{
  "model": "masked image model",
  "dataset": "streak pictures of flow and ridge fields",
  "train_examples": 195000,
  "image_size": 64,
  "crop_scale_min": 0.8,
  "horizontal_flip": false,
  "method": "mae",
  "mask_ratio": 0.75,
  "loss": "mse",
  "encoder_arch": "vit",
  "encoder_norm": "rmsnorm",
  "encoder_norm_position": "pre",
  "encoder_activation": "relu",
  "encoder_mlp_ratio": 4,
  "encoder_head_dim": 48,
  "encoder_fused_qkv": true,
  "encoder_bias": "none",
  "encoder_qk_norm": true,
  "encoder_parallel_block": false,
  "encoder_inner_norm": false,
  "encoder_patch_size": [4, 4],
  "encoder_layers": 14,
  "encoder_width": 192,
  "encoder_positions": "learned",
  "decoder_width": 128,
  "norm_pix_loss": true,
  "decoder_layers": 4,
  "init": "kaiming_normal",
  "residual_init": "scaled_by_depth",
  "optimizer": "soap",
  "beta2": 0.999,
  "learning_rate": 0.0039,
  "beta1": 0.95,
  "shampoo_beta": 0.999,
  "eps": 1e-08,
  "precondition_frequency": 10,
  "max_precond_dim": 512,
  "one_sided": true,
  "adamw_lr_other_params": 0.0016,
  "max_steps": 21100,
  "batch_size": 64,
  "epochs": 6.9,
  "lr_schedule": "step",
  "warmup_steps": 2110,
  "weight_decay": 0.06,
  "adamw_weight_decay_other_params": 0.05
}
Rows from block 12 of the encoder, named by matrix and row number. Rows with one number belong to one attention dimension. Each number is 500 + 25 x the weight over its row's rms, rounded and kept within 0 to 999. All counts start at 0. Numbers have three digits each. After the name is the row's rms in percent of the matrix's.
# v: attention query, key and value (stacked) (encoder.blocks.12.attn.qkv.weight, 576x192, the v third), inputs 96-191
# proj: attention output (encoder.blocks.12.attn.proj.weight, 192x192, transposed), outputs 96-191
v.117 081:498480500471482478482494469498481510479527502508485507527481489539484455522502422461501519488469499477488474488498486440448478503523527530486479502488505502491512497501531484478509515438536480468547501485502535478500537505537516544474500472494510477518497449510517553527492526497501552499
v.118 069:462490453526474477486479488501491508572498533519496517483507535442469525494482467483488523509481462500487529503469504512497493481490491514495492473505512511500441503485515509485489469511467504530510474469523500423492489510542493503526498487491499483461509508533454515444477517556497520499
v.119 118:496519498478505529473505488494497506499546519505494499452480500518458521468490495475545484522536507482497480549505488490507538481487505518503470484459469502510484480487510490503524519502528461493506454494504500529517504486495531486496495515463491484517528487438502529483548474491501559493
v.120 079:525517532514494482499510508505496481477451520495516450503541465531494493517533504505515486509550547522519527502494473535555487488524520487519510519473516566563468508516459527520461469525492505506461536467497481513458499500485502503549492541518485431504511492494540468492487531519548514483
v.121 060:479477519504509526465505480500517475436526526487503497515501545486473489527521540490506514514525510495536509499479523512562565521529526494502498480465489482536493488513543484520503465508490472493493465513514518527438476498472529496477488483515491472528512491464488492477462492492493532459
v.122 119:463515505555513471475503500510507459549538523495488487442499493479476529497522517524505498487562485528521461506472494504525549449485490504505500471490507512521487500488517542511509492520499521510422434506521493499476485494472508454515452523452508507522481497467497506495503486467500466476
v.123 101:482484468541515506491549508503493493540502484535495489513505490492499500477515425506486521456505416472472482512481501546479488508526536531470513533504517490510503499486533534518537497511487527516550527496525510456492535505536506470531475497470531518461501483525457513503484494504500438504
v.124 094:509464512530515470523459517504518450528483515494486512514534468483475524491525459460463488536511493560509527493469476479470518450510531523489521503464548563510491523502511487483459473471506490501466507497507516444472506481532494542514498534503533475477502472549480493529482492493497526490
v.125 068:493471479514488451510451532509482504563522488499459501482452511465483573477499548492483503497525518497522463516462469510499520483486518504508490509516504536514500492521503500487424499537525509523485475510531476475504486490533519508515486565496539544528452471498488496485517512465474420502
v.126 099:510480500510540502534501532497458540506488454517479478526495476512501503493500519496477530472456452476492467476468469468500495518543467485499489463482476480464519490497503501453441531479501483469531476534526529514469508513533513493472524479520511588470511502513496472542452464499492511460
v.127 098:463474507526484492514457492506475507496532487478521499486460519499520478497480479472479498506491540527499490526468477488463485459507501501496504500444528530500505499494514466504504500487522516538475457488497511483494481498501496505521472511477593523542478498490511532515533477527470455478
v.128 117:521479495500477495548513512499449481456451468505503479551473473546495502535494535486485527514452524518518525473508473502518523500521507510519506505490520533538488513523440467480445476504533503509455509468495496503472502519493488527505526526531463481498485495496531461493448519486493514489
v.129 081:499524499465503516507505509500464505475510479529468509495502497484472478514479480500526516453474476526468520498512512479505492521526497508507476465519489465532508512505509469459496520477496474461536527463480526489514496508553483480493505442508488502517482484508507528521458551494539559468
v.130 126:473495477509469524515518463514499498479510537453494487517458483553529514523498553512487518493451492471497453511559521464514553517468464502535522512486484514515479467505470486528481471518527488536460507472500507545502471537498510580490520531536495518558489520480527508474498474474483486478
v.131 085:495509514529512496484501484498509506437570532504466540478466479555500518529511526487525504474547514495530476521500493494491496488464504486534490482467523471482512491512482522492559510523534489488473459497478486519481484511483500507496506515488520529537504502452517544560503480490469466507
v.132 111:492512481526481512539506486503465523454544513457502530486499507546506515477491529469486503535483461489527486491506475462516521469483495496477503492504496486478410468516486496463448478493547478509484482491508507537473507504498499502461524521495493513501543526509525530543533454503476504490
v.133 103:502547509458501474481505507503498555501533475522519476518461483472498483514487518540518508474504513496514475491489497506487499511493496489511486528520506463484505486520466538499520508481481488476573540487489495500492517514566517517536478482469517532519446491497472537522517587499514510497
v.134 107:488484495487499545490506494510505471476541516487484511503481501547491484504488525478520476502510479515466486527483486485496572520505472494514476508462469466488456476486491476480497516509515490479454448527499529573485488504450489528468498488517501533509563512468547464510466449477510524503
v.135 106:491458496520462549528499489493465501497490516507528512532462532499507502503523499507471493541485500453535565454523487506539502469487503494492519544539483512498411497502510466509537443528497497507482494474513498489498499495517492520482531481513477447514532493525528447468504507479456515527
v.136 093:485516522484536515465533523493499505487500516531490475462517542473491458513534524503562486456505529460499500513522523487485497506517486504513460510529478460495540512496496524508554493551467491444533506498480489539520493488502537456490483456499480514523462518468507516467478537524550515489
v.137 078:501485469463486487495469492500517568513481515484517499496530565474547476477486504523502536457468492504456503504537534475501433546505463482529511484483468514485515502472512511473498529492459486510511519536481489499505486506499498505514515445517547508507517509547480472488538475530504507489
v.138 060:560524445487489494461510489504507530492507545482474532522503499524492555506436483510473552497524451476510477483510492494536516485440495521492521517553505470496514518521487501474481494462535490495499530490502462471459507523492501514490517507486537493457516512510516473509535474511503443501
v.139 127:532497511504529497528498508501482456471507485482491522495501456559469475491543469433514463496513519506479504501463483480475494489519569497458485509484521488529497508536522497472481512496536502465503475461523537500513529497496525486483486516528524475497519466515563547539489543470504509492
v.140 068:523499471510499534511505457497484451504507481446447531474494477544486485522520516448508502560515519492508497508531484491494576501502513507508521565484482475485458497505516469507531481506543503533474506496515510521506511509528496497486512515514465452495519505520529498500471476485489534537
v.141 119:519509515489474516519492498499515492520457459527534495533474528469525440505448494516477516491444539518477508518500541505472479524501493474488525509501497548499516506477498473529513503469463544519558528485494494476497499496529488558545509450478495504534460513512456465478518516496480495503
v.142 097:521502484466464445538511489501524470510474522521521456519538503536489484529508490536496500509507509505492516488512507533489481515531534506496484541513496459546507507505496503506522524490444519494515587483535528528498526496523510490473495517496446493478485469503472473450490538490543494549
v.143 102:472485530506465514494508511502502513521486503523522504517443560506524469496494532526490507454455463453520518496496529499523476526489439467505460484495489505485481484495500534539508496508478502489546497528491498495444477530505528521553505484504529479513548539525514480475502483483485462481
v.144 084:520508519517461514483514474496497546473560463547515478544469507508508444498472475485493469505477539498504528538493496479465506543462491480498537507521488501465471456509500481504524500461506496475496503526477497474515508514480491572494502458468519506514538534467500488506515487508465514563
v.145 083:483473508493520482502463548500497456522532515454494510483530500438478563518495517505523459478544489541504452467491498536499526470519502511519455482511494522524526536488481522472536497511485481484472515536508526530475520483490511479503467483494474482489501488493496496499495551464510517454
v.146 127:484523477501501516523474528502446504490517551465502495471501514464450549492472510496525474510526446531512518485514494558543549455510519523489452484502470491535527533491505469480525542543523493526505521492529445520524515502497488443469482503502467520506479479487523408485504491502513485498
v.147 071:491486494489498483492446481499508505462564515513465464499464482500492526497471449498464458521518519562510486495522442510503543476541490524494500473457542525502484506518486491485541469488514479493493537513503487505484498448520514512458490514493440480546526461513492477490463516500504529504
v.148 053:459494502515514534522486510499483512534511498520519488503533499465523551485474486509484518497473460452495492515512482510488471418534522508485555483488502532492429516506484480538554479485485468495506515484480485461517493491507512496524494495488518484463524486525479499496482500502523527483
v.149 101:486490470480502466474443490497486522526511555459480490472531521432463545485491497475510457518548514522520465494489494552499518440506472506513479492501489508502507544483505525494542477545495511492476493518493511480501501484487513515503496496519484521519494470509493497459504586469500546487
v.150 059:470529551487458544482533446499472482426511529513465523506464536510524471502460520442498490570501505525496495498562539514499497495435508522480527521500500488519487514511488512493490490486520461512434451459506523486513510482478533508492530494499486514516519485463512492488529548506523501515
v.151 062:537490510503529501522529499491533469441480483496492528489531421566493497495570505466490505514529531526501516507485484519493493530498527473491521552463537529540544476496465537509469492479503503500460484450531519517457527512492530545541487540543494502487558491517521523523496478525519504489
v.152 086:544506511507479537506550498495495512451511441527499505493496552505499452513498481500474495467430529474481494532521492438511469469470493495495494488552479483464470491475522460514482520452524498500530470501481491505544466510490475485457500486514517528507479515532497499542497468482481509532
v.153 073:522534510503479460503472485506503455503502477501517553487465541519506491478518518500522508557483535462487506504499505428482503467475516492476508458499505464488470483512509499470437474439520485468502409503510530530489514492441509536492515540483484493520520508490473549480488513475505513503
v.154 090:498517547490492492468479468516492464503471454474504482529443518524541487499502533508479550501519540476504539527508501454497467523509498463519517537502503502453473490526468483537479434489502512526491484527478487464511454541481510511528513502497506469506520495476551516495499515514493493487
v.155 057:499522468508491478502503522495519538526524487521541472526500477493472510551522469562427502500469531485516494480534484470475500510507530520486501464495513488521492469516498506483483553487497481491530527509533447502486495480524493529469490471481476511471495476469442490482470484503465525512
v.156 067:544495489505478491498507485501503467423482505545497513509473505505455468499468481459526557505495504527475527547520521503485501520501501474506486417493517475491523478505502479473484499484488488495456480492508504513478524445448475516506501468486476524508512503509497464506499526546478487533
v.157 076:498499513506494489513484501493478493458477532477507532506480539460504487518445504499508464502535536517542494476523503511506526519486509490517516537532501490504451505503491459512517512473514530481506513511476497489490477470473452513501497462481473503494509509516495422490534523501491518575
v.158 075:500498477498536484521438507493471532537542547505513485487525513426465490474479478497525447503534510498515483528474495519442512480550514474501514439494481520543515497512515460493545531517468484459530537518482494533488495482503484540510477442504456510528517486493506439494503514521485530485
v.159 106:495511505477510492505510510511508442488458454494492506493495485552474529495556490516488497508526477497498505478516502461497541491526506495502475469491530520499521487518462582507441449487517496519474466476525497505484517525490533525493488552528485481480493489507499534502470502472502498476
v.160 072:490478494528487568522553492505473516504564571518477503506504493466491509529466536522459518498461476432514481502526504492513485487478500540513490485514481486519474501466474479522504578517511516509489486503501495541540493515512504450482511514494489515505466509451498443477506450520508492508
v.161 095:505506540533519519504567520511528464518477453498489506490482485547541491514556533492515507489464498502487525487486510453513500534488487494478538491517534535482505483489486522506414488489513485537491487491500512502470487536497531502546498534499521510460498529531497543528456458489521472472
v.162 066:490527506498513503485501526499506500516522514512484512551505462475496574479483496522527493465507464479506504479511497506492518481521526534485487448489505482491508486506471519474537499519505467499495505476503457447512475515514511494495513503461449481433455490495504508514490502517542516444
v.163 078:486504531519520544513499496496480521521511549545498488516508532432502479493422514558514502503488551501520522544483526538478514494472487503509525494536470475494494506484502476496545552526457499499491551516501492506476480519543467472536509479455491487485466512485484447492509495513535519516
v.164 050:529472504478488437513481505503523506480513511517445536485468487488497524504482519472536467464546523548545494501509506504479486481543467484533507511515475467508488502512503503490538454489491550449486500513502531504468467500515478504519496495465504476508521480526505533528519550462458531513
v.165 077:505525511462510500509488505500500512438477497503448533459524507523493526475522524458509486477564512501512507536492466519502498499509489505490465511495517506520517522496483571508473474478523478496484485511498486490532498520497500497491468530526483548473528483483524518513533542478524487473
v.166 063:489497499503496511494522470503491479526440511469512535504518470480499508524445488540425507499480442478476523504513519473499520499508538525500501505506512464471455474487498480479469506526497498547520494490507497496560504498490468551466514470509450499489487489510505496457487454531522518517
v.167 051:511499532550467520486483496507493501559464507511510500473455515446512488512451546507506529490511455451495480495492522461546543462498500527485511476549484494459453506473486517503460515523461483530496533490506498515513507500486523494492515518451495510514515516540486461490499521520539488476
v.168 065:494499515506533501509500497500504462490516482488518522503502454550466514516493458502454525501534466485523478495479506514508523539520552511498484476462506474516500482543487496476518518517559471493508535491552483444481533475488506523491448497524456495484527477506510483474476472475518498497
v.169 077:500494515515518466482512490499565504499466477498510522491488429523536507498546510468518536477441475503467512486517515472490478525499510499504513493483530488484586472513466510533467470496491504511514510522490473446504521517458513510523517530490516474463494507526480535521475479532508478459
v.170 083:499497507492539498500531489505495452458491477464513523492499445551497513506490523491516484531526471546480485500523506535506520507499526491480501531506522489502513494522472510503471484489490492526511508491512515502488534485464539504511501492517479456507551518497506512480518526491531497513
v.171 068:489522514470531538465533493494508500509478484494503486505517537513505514514537503530484527493456506451485511486493531476542474493483485498491529534508485481471552524507486514542456488482528487530535504480508500453529505491504520426524526551503534485487468482515463498506473458495495476532
v.172 066:507518485520483531527468498503494540477587535494481525493514542479480516489472498490476458517491506548520512488496473499505569447470470485510514456506462486482434517494514500461488512512481487500481520496517493526483487489496477495512506510484487503522489486504505480517513533513478501479
v.173 063:463501484463463504498548509496448520515469489473493493489506514495496497495520511475468492540453516514471497477511511508546481507456485513511493484513498506536526541470530495517463532508506494544490486506539468465523517491500487436491525475506567504505494491507489471461510511492507501511
v.174 081:478498504527490573504521505504502484531479506482513509506484548483508496502465557528484466525466486471490526471510496474556530480436479474501508504525478473473469493459514461508476541495514474502479457528528503510515508504443480488490517480506529497480546520491497412472510438465498489530
v.175 082:501490472501544536516487495494497490552506512491502488514549470436478551490479506526486521533495457445516468504492499537492483490534524528475523481520505496537500495504474457503471535527509493523530479507530481527521474478511521470502516512506486485464457471519472467493484482535541537506
v.176 082:522514490488499505497543548501481510493508491511540481518482449545484531530500511531491488508489499498464464536506498509520483516503494519533464431520514523513527455490473517466425557502504460529556534498501459511519499490517468460451497529475486539509491511461494536521509467536519500488
v.177 077:488518510502507504494480489499470480516527528497534514475502511454467501534442511502512408482498493524477535514516548548464538459459505490525495488526484479466499479473521491480568558468489484480497478510502494508504496491491477517486488443486501498541507500482490493505548512509472520498
v.178 055:512499506462507465518496531500487514516488499456554506515450438497496558527456529535477457492517560489519536512526496506474487487473526507487538493559519503513483459494483494474485532480500482505512519529483462520512523532491503534463501478488496472486519507490527485514558482502516546497
v.179 063:543503528504479535511512517493523448468498493513511488484491539501533494492516536550504513460448538465478489520501517486490476497488512505497489474505508509513498480473504509488465474496497456493489496465462511520536467517499483467494496506451496527454468517491484514542491457483524500508
v.180 096:510510522457489520510528479496525480441450495507497558549483500525545469492507528495507532493456508483496517474498497458527491541457512475489498567531496446490485489512464525499477471466488487485488479513496496484513509518496486504496550490493480487494504500523482503508521492499498521526
v.181 075:482519519496491525520524499494516497471510535489500524467475551534518506492519544489518467513474496502488502481528531503514477500464482522491509534528479510489458521465513474510549523512505489514502502502494525488554502517504489472492541510501462501452518512492523497522539493510498496514
v.182 072:535525467485509528514452484495474512495515479505487534455508493466440496529488482500503489503540464501516541501513486548547539490494502515491454563471478469542484492480510495496527572492524479482518462457526484507535512471500472520497492516509480481517513503494530428473520472512498519523
proj.117 092:494541504529468487520466540376497518509483485482487491493503450479522559469491551512510477467491536508530508516497500523489504506486474481493548485489494499524498462534486482501501492503517518517489476518490480526481497509468485503556466534488510525469508563464502443493538504505493484489
proj.118 086:517512525470529491491472481544498508454535501488497456507455492545522491495496522469523479519516536517489475493544478500501559492494493466498482494465467494455523508505473489509544519502542506442497505503487514586502480485484507507468514507481497495523537521482528488552521468480496487500
proj.119 105:503473494531481486492492534320498496525493477484527500524479467475541493512493465535473480476477482497473510480499512546471480465514471477505497508517491504507504497534492504532481481517493515522509515509477508509500504525477492536509458484500479511484479509515469497491482526506508470522
proj.120 096:513433461492509503512496518559505511519483488502489475460514524473457501516463447464495514505480422482464518492467503486457455526502496523507474515486487518469509490504515458461535512495502498465505510481494504490505467516564539491436496460495509521510499486519533544544532520475465478494
proj.121 084:537539472497513479514488567541486496540501454526505502485503476472495544517483502493513486492459467512494479513499460526435482464516494478467533518517526500487522495519517476531506524470516536515540530491510463485522518511549487547519499495468497535493503520542458497518499560498487493529
proj.122 117:531463506450516506523522495671506508469498479524536524542478510533501468522489473491509519519461488492461497499491509513491470511530509498482471493490489511486491518489476494476488492492505477494535527481495499497510510499536496551493523439514471508516489465545499547496483539521501520515
proj.123 111:484490536477493509515461479419485508477519510455490478516473491542490511475468551483525502527524572529490481500518484509552503465490474474514511464502504539523464515504479461473506461464520468484456479497501486550518495507457482556472521527500518513540532504507538489507522513538537541495
proj.124 099:517550492439499466489484508432510526468503457539513498471476504512515503520452517476500482471478505482484470485500545508495491542465455483494525501517462515471516460504500480472560544498503524472524537505475503585485480504531533485474500456505470509518489527485524488518538541512466490499
proj.125 101:512530501469519505484512507752527503477506483503526509510498496488519494502496497489507504502484487515489516510500500501491502483497486473468510481487518508498508506491510462493526520498497462472514494480513503517491496516545492495472535460470472493500519491504517502495501524512513526529
proj.126 081:543534496516469521467492477358524477505506528505471516528528505490501511466512467509494542497527531529514501489542527522529506506476482516488530534517500500541514473504522523535525483502447504540480516481502515497483518492438512508557487545523497482473484509494508513473507503493508470523
proj.127 110:525547517469493523491504497617528472478483458521520521549471452528506510472507545541558499463499509487496493496497489519505528499519493480494526517512501510484486487489465492498497502505530508475520489530486463509505524501519490517512514496483478492501495494535475480477467515512529530541
proj.128 113:497513498506508494460494515599539509530485492486503520469535517464484501491501469496514490484516447508470519492481499476465468515486504502493479548486495486448536492507546482484524543509498502473495503517482496498515485522528543430468500471498511513473510508533505521529534478483473470514
proj.129 097:498463488510478511518489475497502539531469531485500468496519490482494529454506526483477504539522529507541517467501477522511502486470495504539508511451488489507512465508498529524528497522495535523467494497513493499487495508430509497508489574519548466463533514472487459486523461522470479492
proj.130 122:498482506511520508510493522773527513504502496524510501508494509456493513488508488493514500501483473504519531493492496500493482514514524489481488496504505492486524514492511489486499514501501503487520509524494491487491501502512503484503519476481503493471508488509495493497508510508482522503
proj.131 090:492466531494526547522506502524532522568442450564537479531519519456487503470508488518505509510455516517485491482482498529512482519540504507491506521489495521508486521476506507483469485482498543544527499512506488468533503477479499546523503484520512481492477489543461481462480533560529560495
proj.132 115:525514517470519521467489495384515457528467449561463473535478487489476504487497495525523534497511544485484490499502494522496507526525496497487514530493505509483556513487508488517528482503480519512525507497504463490525503456494504518537496489495502509504490480522491449474447527489526516530
proj.133 100:484454484515489525522487469700484502499480513459478465487526514509484506470499506497473527513498496510514506508494516508529469520501508521484513472461491523526491501500502470478509487513512504498455446480528501460539484497469494499479515512519521501473520508488546505499507447509503496478
proj.134 114:506501501512495498513512487621512491535448467519529500543508495464496514523515469514488552501483519506512506470487506519510437490512531505488505516518528493519522509501515511527482473500468501544546544497501476467493511493494473520514485491521515497494449431552447520465493551523506480501
proj.135 089:517563453487527455473506539418495472480527476476478469451478482477476497552473501480504467455501479528479490522478518481431547479532463483472513456481504518485550476515536506524490532497498517484493496482517509520474497493557513498474472490477491555502489526471474514533489531465526462509
proj.136 100:512456465519528500525484513437493479511500541469479487502512493465524517481482498507460505548521470496522496499509489495478516506489518498508496481477502509525477471527505522506471505464518510532456467482499513472483500533469481531504500559510546499475494493475445527514514479484491480498
proj.137 086:506511515551554524471502488561497469498515537534477496495490476497515513482521544508503463507511484494576525485522490476505557473480501528466507467553513495519483491503496489546454468495501502494476456491504514476476485517478498504496503545483484501500487491456485515494454503470513503501
proj.138 069:439507544502513514505512477633532508504484467496482486483523510504521483480552518487503512511502534531526524470489506468528484549503496465509484499467497495482516525498498471479526492558479473503484482492524521504524484467496507464485503494482447500510520473503533495515475487467526513513
proj.139 108:490509486490489490491483528251482507512472497497501474495488475484501533496476517521500514488511511506497491506505501528480489509492459518528534502470487523492519472508480492497521501487490504513494509502493477499493495508492489516532461533495518493495483538491505484491519498527505496501
proj.140 100:472490514487479478522477548307508537491489499496521496507484505455507499490468457507493474460510477523462490499462499506472467478492463496504522496502512506496515492527524498478514495504497506488518536498477493471477488510500500516507478477496493515497502521511479475497526518526485491512
proj.141 123:474508531522517490485490485610481523486535554475501496488506491533474495493530526507548468502533494479505493493514469470502519495494504514519466504516494466480493514493496510486472510501517468480452432547499505534508477503464492445476516528510522502493531498506518549517509454509496495511
proj.142 066:496507492531453474482499525460444528499543531447484520460503493485523492502495470500486475469499510492494489524468519484485499496482500513478504466519486486512502502539517509479486524506526505472492479502495500483503513519514483477520485470503534511488504539442547508505503471505454451452
proj.143 107:521507499537532540480505511673496465499521507476473454484521498521477506512525499497545497518523525521488496527534466489500513500533534502494511493487510492484514541476487475498489476462507493502503457507533493471540484479481477503487502509490516491505495499506512506497463477497542530496
proj.144 108:450486520468483478493503499370511498513468499475477527460480488488492487516499563492522509523568507502499460503516524518530507492509509504552526503488543473516494486495523492484480474521506511510523489522481472510488488471467499496507517542553503500498495496485476522469534503477482444447
proj.145 101:540502500493501543489486477549519479435480506540519489512500535563512474503487464461516506526479487475482522470501485502479484506477506480488507541518493502494492522507476525517495490471494486519489480469498515488525496481491474483491473514492535497509516508522498503496449484492493499554
proj.146 126:523487515470502512493496501568550461447476487497493506532503515546519482463507479483536528508507506478474491498498503499474482520504485492497518539521520505468486507483491543482461457442501487490480488496489545477494488476477512502496511539526554519489551520518487557500482498483507485499
proj.147 101:500478516493472499507494510614528461466487488479519552478473519538534495485508499498556504513509473464473511490495503506517474522497509485507498526543507464489496485500486500490432491478538483481512484513498497474497478514483494477509490512498519499466508536482481527459489500469494471476
proj.148 088:509515492446505490511529507440518459433486489475489515537488512542549468484489494476543504497525503503488512501503556485487476568502518482497513505535540478499463504511479553459457479479518500513490477529450519468486518457456498503486481550522514515483490498532493551495481491489509493495
proj.149 125:518515508509501519517479513633519465459493468517505508475492503539515506496519470481538508531484482492462527492490490513492504526485502464511499532519506487507516508497485517524451498442499484493498522473512512493494503525517484464524490504475535478495486516470479490516472503487483466525
proj.150 083:490491465475495508523496526333516517554543505471535485491524471491484529501512545551478513477494520500502487532490461514499520493508537471478495498496496505496501510487523514515527508519509519483532557497516473517498510502497496526517475480486516512534497471501543493535484475494509528502
proj.151 097:509490501555470510497483479337480532556498511520513474504520521473498499525470462524457485471475503482497507477497472472482500509478495512495490501501480513465485509513472486519525510520518531502491504514499515512531483492524482488489466469480503455531480526494554457496523482514502522534
proj.152 101:507512486491528456478507497470509524554511522464492507517503461477507493466488539484501500545544499498549520482503532517508512490503512531496521532482473486530513477506488540483526479515487507528498505501486524496474507451456527521518515522508454488495531459514514507484498514501520504468
proj.153 103:506516469490496512515511503498453542531537526530515458527514475453488525532466519523446496461460527536530494510493465498475510484489514512465503475474478535498507507496529486502576510575466513519515540486504467521496487495543497547515511460483494530538484496509523490546534513540496525504
proj.154 110:502490462531527480506533493720513494505518513506517506486503492487501499524492497510497486461494468519537474504470505494494515484503492525463480476494479529507505479478495502509497518527482490485510488504520482516504500532501514535484523452481472519514484510510468484525499489503516512516
proj.155 088:519449520468454535515490526562468486450505472524489491451467509482518490474491472451516487538445487479454501513487495505481472539495473482517497477526476517479515516524513453463467485499514499519526486519474503470494479472509509461504519475510493521473490529495484477494496511501485426494
proj.156 097:509499513498465472490514504435503538539510522467494538480460470498510497492493484551484509520508483467512474515450494497540506496542521527486500534480479496506499512516514497491523476518532487473524499493509458506498495535507476534473491503499481507524473501442499541461473500446488510465
proj.157 103:477490524454498504506485516364500482472473476506483483493503495532503490519523524466510542529509493495462443534499534504524492535518490500552504502481525493514503507474516521457469482471512489494492483521494473517509499472485488490499496548537550501519501506468494546512482485479492469471
proj.158 113:506482526471465507483518468442517467455474492495502532506471489558531469498466494504532513518524512482460496491510523524520481554475507497512520557521519465465476491512480529484463453448505505497475470525482503492501502479484488487504494563529552484485504522485487547458492522480500472496
proj.159 124:505497482549492515501476504653496524550526532530515466506502500465503505555472478521482498472484494508545499481454455493473489500471474500463503499489454550484503502499493465533548515551466509509519535499518490506519462514515495490503511471466480481537499490498521480524513484530532511523
proj.160 097:499523498454489508510508522535529487449489446452494504503496529538527479442502470462495477547488512526472523507507548522474507499505511459495504504527503477496488518500528543486462476480523479502526504479470540460478543469471535509502484493523504517481519474522501521538459528502484461494
proj.161 113:483505472535494532477502483551467533546519520520512445528530514440462501521473481525441490459488499509543492474506480491496510461503507525492497478471475526491509516492504467515581522562482533508508527507522498517516492511543496516488517469486474467512497484501539464509531480526509532512
proj.162 089:464491454485498524524522500377442447517543489479532495473503524508541506496485477499484478511487483545493500508503510516485518512499511481480484524546498548495482504525477508516440481478500495526515496507511498510543486484484501501483512531494496484502547490539469514505481472517562533508
proj.163 105:499471502444491495476504483423496481462490490446502521488501511545524458440516508456523524535519450490471493510543533532536481508527520492519492507505532465493488485513498512465490464476523511511495465510489484489510520464448494532493501519535513511470549480513488513474490498478471511483
proj.164 079:493497516542524511516493490471446512463514481540513467453516527533515509540511492443460526529466500477470497511481496490483495484456515504523481459483528490544526536489498493526479520485490472496511496483483493532553523517512495472497455452516526489555509532501505490526489489518487493488
proj.165 118:495511457565529511500523508610498474567524501500535475494512492496496522540517480533493514494482446503526511477482504460500502475520520478467504506506478516506489497496494471551507507526465500507510516498529494503496460540519483496496531496488480460513459484513497501539491483473522509512
proj.166 083:515501506490463515510466542542487518458503503507506448524451473507498498496542500433514501530479572500494486528485484509506502512495444516510480474483462531506494488495523486477531479503486489503525521543470460525453489477497522495559507489516480496507501494504509478525502533520500495496
proj.167 073:450497490469520552503553509604482488465520512500519451546545532509477524459524479473463502499458485583528510493517487508485495478515497477530501463474532491504515514488489479480556501521513527506494496486505532461489497504484510505516533500522473469489518499495490491517477455504481514520
proj.168 081:489432532511433501520482524479473514526495498545518511481474522484522490516499451506501478464454477472480495486503452466485458506514482495492462514553488519476487514509499458494463488537534502516528495521507473485519452492513511444478496480488477494483491530494510495479476514471513466499
proj.169 104:492472496515476491515513506371459510538515504521527526499521502490491514502488466533460477514452485495512529491529469496503520497492496479495491478497483514470465517534478470513523519512538495529492480445523528534485498523545480502491508493480463478516460505500491443476508489479491533535
proj.170 106:482505536516465519514476514491496545536498498525514472486508511454458511578491494499474486468470481448495479483477466467482465531498486490516492499502493534469493489495499474501550513540503502490507498507535470517530473503553467508470476471465523508538465514489531468508515475485497524529
proj.171 088:495495506511487474533480523358501510472510499461472527491521501481515530475505504480492509496483496505489533544484519481466514473512451503522493453498497538526503495505526535477495511500505487476467467502508505504498527480514511521482501463482487561505521517517524474517510511481499509505
proj.172 095:502483514463486503505506491482513451465486476487497524488481497534532508460493495468536520554520491464479506486530542511517458505489508506493515524533513478506495521488491516468450465449527511501505482496476512490507503483477512477471495531516533494478523507509464558501471515494487450462
proj.173 095:513513466528571499508512517649516504509516519482511477490515505481483520511522521509471522494465457496525537494487520489489509450532511495477485519497471525512491491481529528527524512515460493477506506473513506519460515508537499527500506489507489527510489470504526517568502505481500504488
proj.174 092:528519506444510496503495483508506521437504488461487507521491496502496491459512523462473512539502548512484510505516536542506508487495503524516502540500496465511507505454542565467524474488476502496511507501456506515467539444470528525547500526543505538486521494525517531524502522554483457494
proj.175 113:507503530494459503518500528424499482413484482474499528496493494539547484477506453490516473523488513485444529541493545482482501514515477493515491500521494508477465516539516524471459459448519476478470461509484506488506539481491497497487488495497521527497509516501521552502483539451486463506
proj.176 109:506513516492493503472489478732527510530514514502492525497470510463504488479481458491502473515502489500531537473498491477511484501512497504469466505505470494462484523499500466502526481517501488492519489497506526480499505501499531484499512459496452474464504470499520481468498522486503518507
proj.177 101:548475512460497515494501496663537514421473494485501521533454507526508464471508480480540542550515505504511499515514494511516480529530507488476497530491500503479475515511490515495502434485497490508485517498483506478473515485480506496494492521513514500509500500499508497472466551469493491508
proj.178 094:480481534475526521504525494675512461458493461517497524470501516530482480507514489466519514501462441496472480500504536509527484536533468514549492531495499470487459487482499494489473510491482485492501465537499504490494486472518492482502527527512504489470510506516473511487508505478507464498
proj.179 110:487509499498509475461529451319499499532526526468491532516504477507505489511490525496474481524531485495498526502540490515519502506477515516512497534481517452495473470510483512526477504504468490500487474519501490485505518488457504519522503510518473504481519492518495481492501494524518546483
proj.180 116:492506478540532485503527504323460527559519506498513485492530482486484529507497525520450496488492503528517497510501507499510510447516511523502506484478482524521514485485499492510533512512480502507504472481511496524496490495502495548502498499498482499525511494530520503510507468508518537489
proj.181 095:508535461495525506499518495328495484526504491477488491550519480465498526492501526519480517486515509519505507520524501489495545467508517500498512485479504501511503485484508530514515523479466493486500497485485518537466518499524504548511518525510505501542493478507497496518513508506514540487
proj.182 104:509495521468500521519503569451478487485484504525501438534508496523511528498499471471495536527475520500495465495501527480450475473514480506485532492510491529487499524477501508473487439473501522517488515517466497492463490452495494474495518549532533508514476491496509572546492515504512442479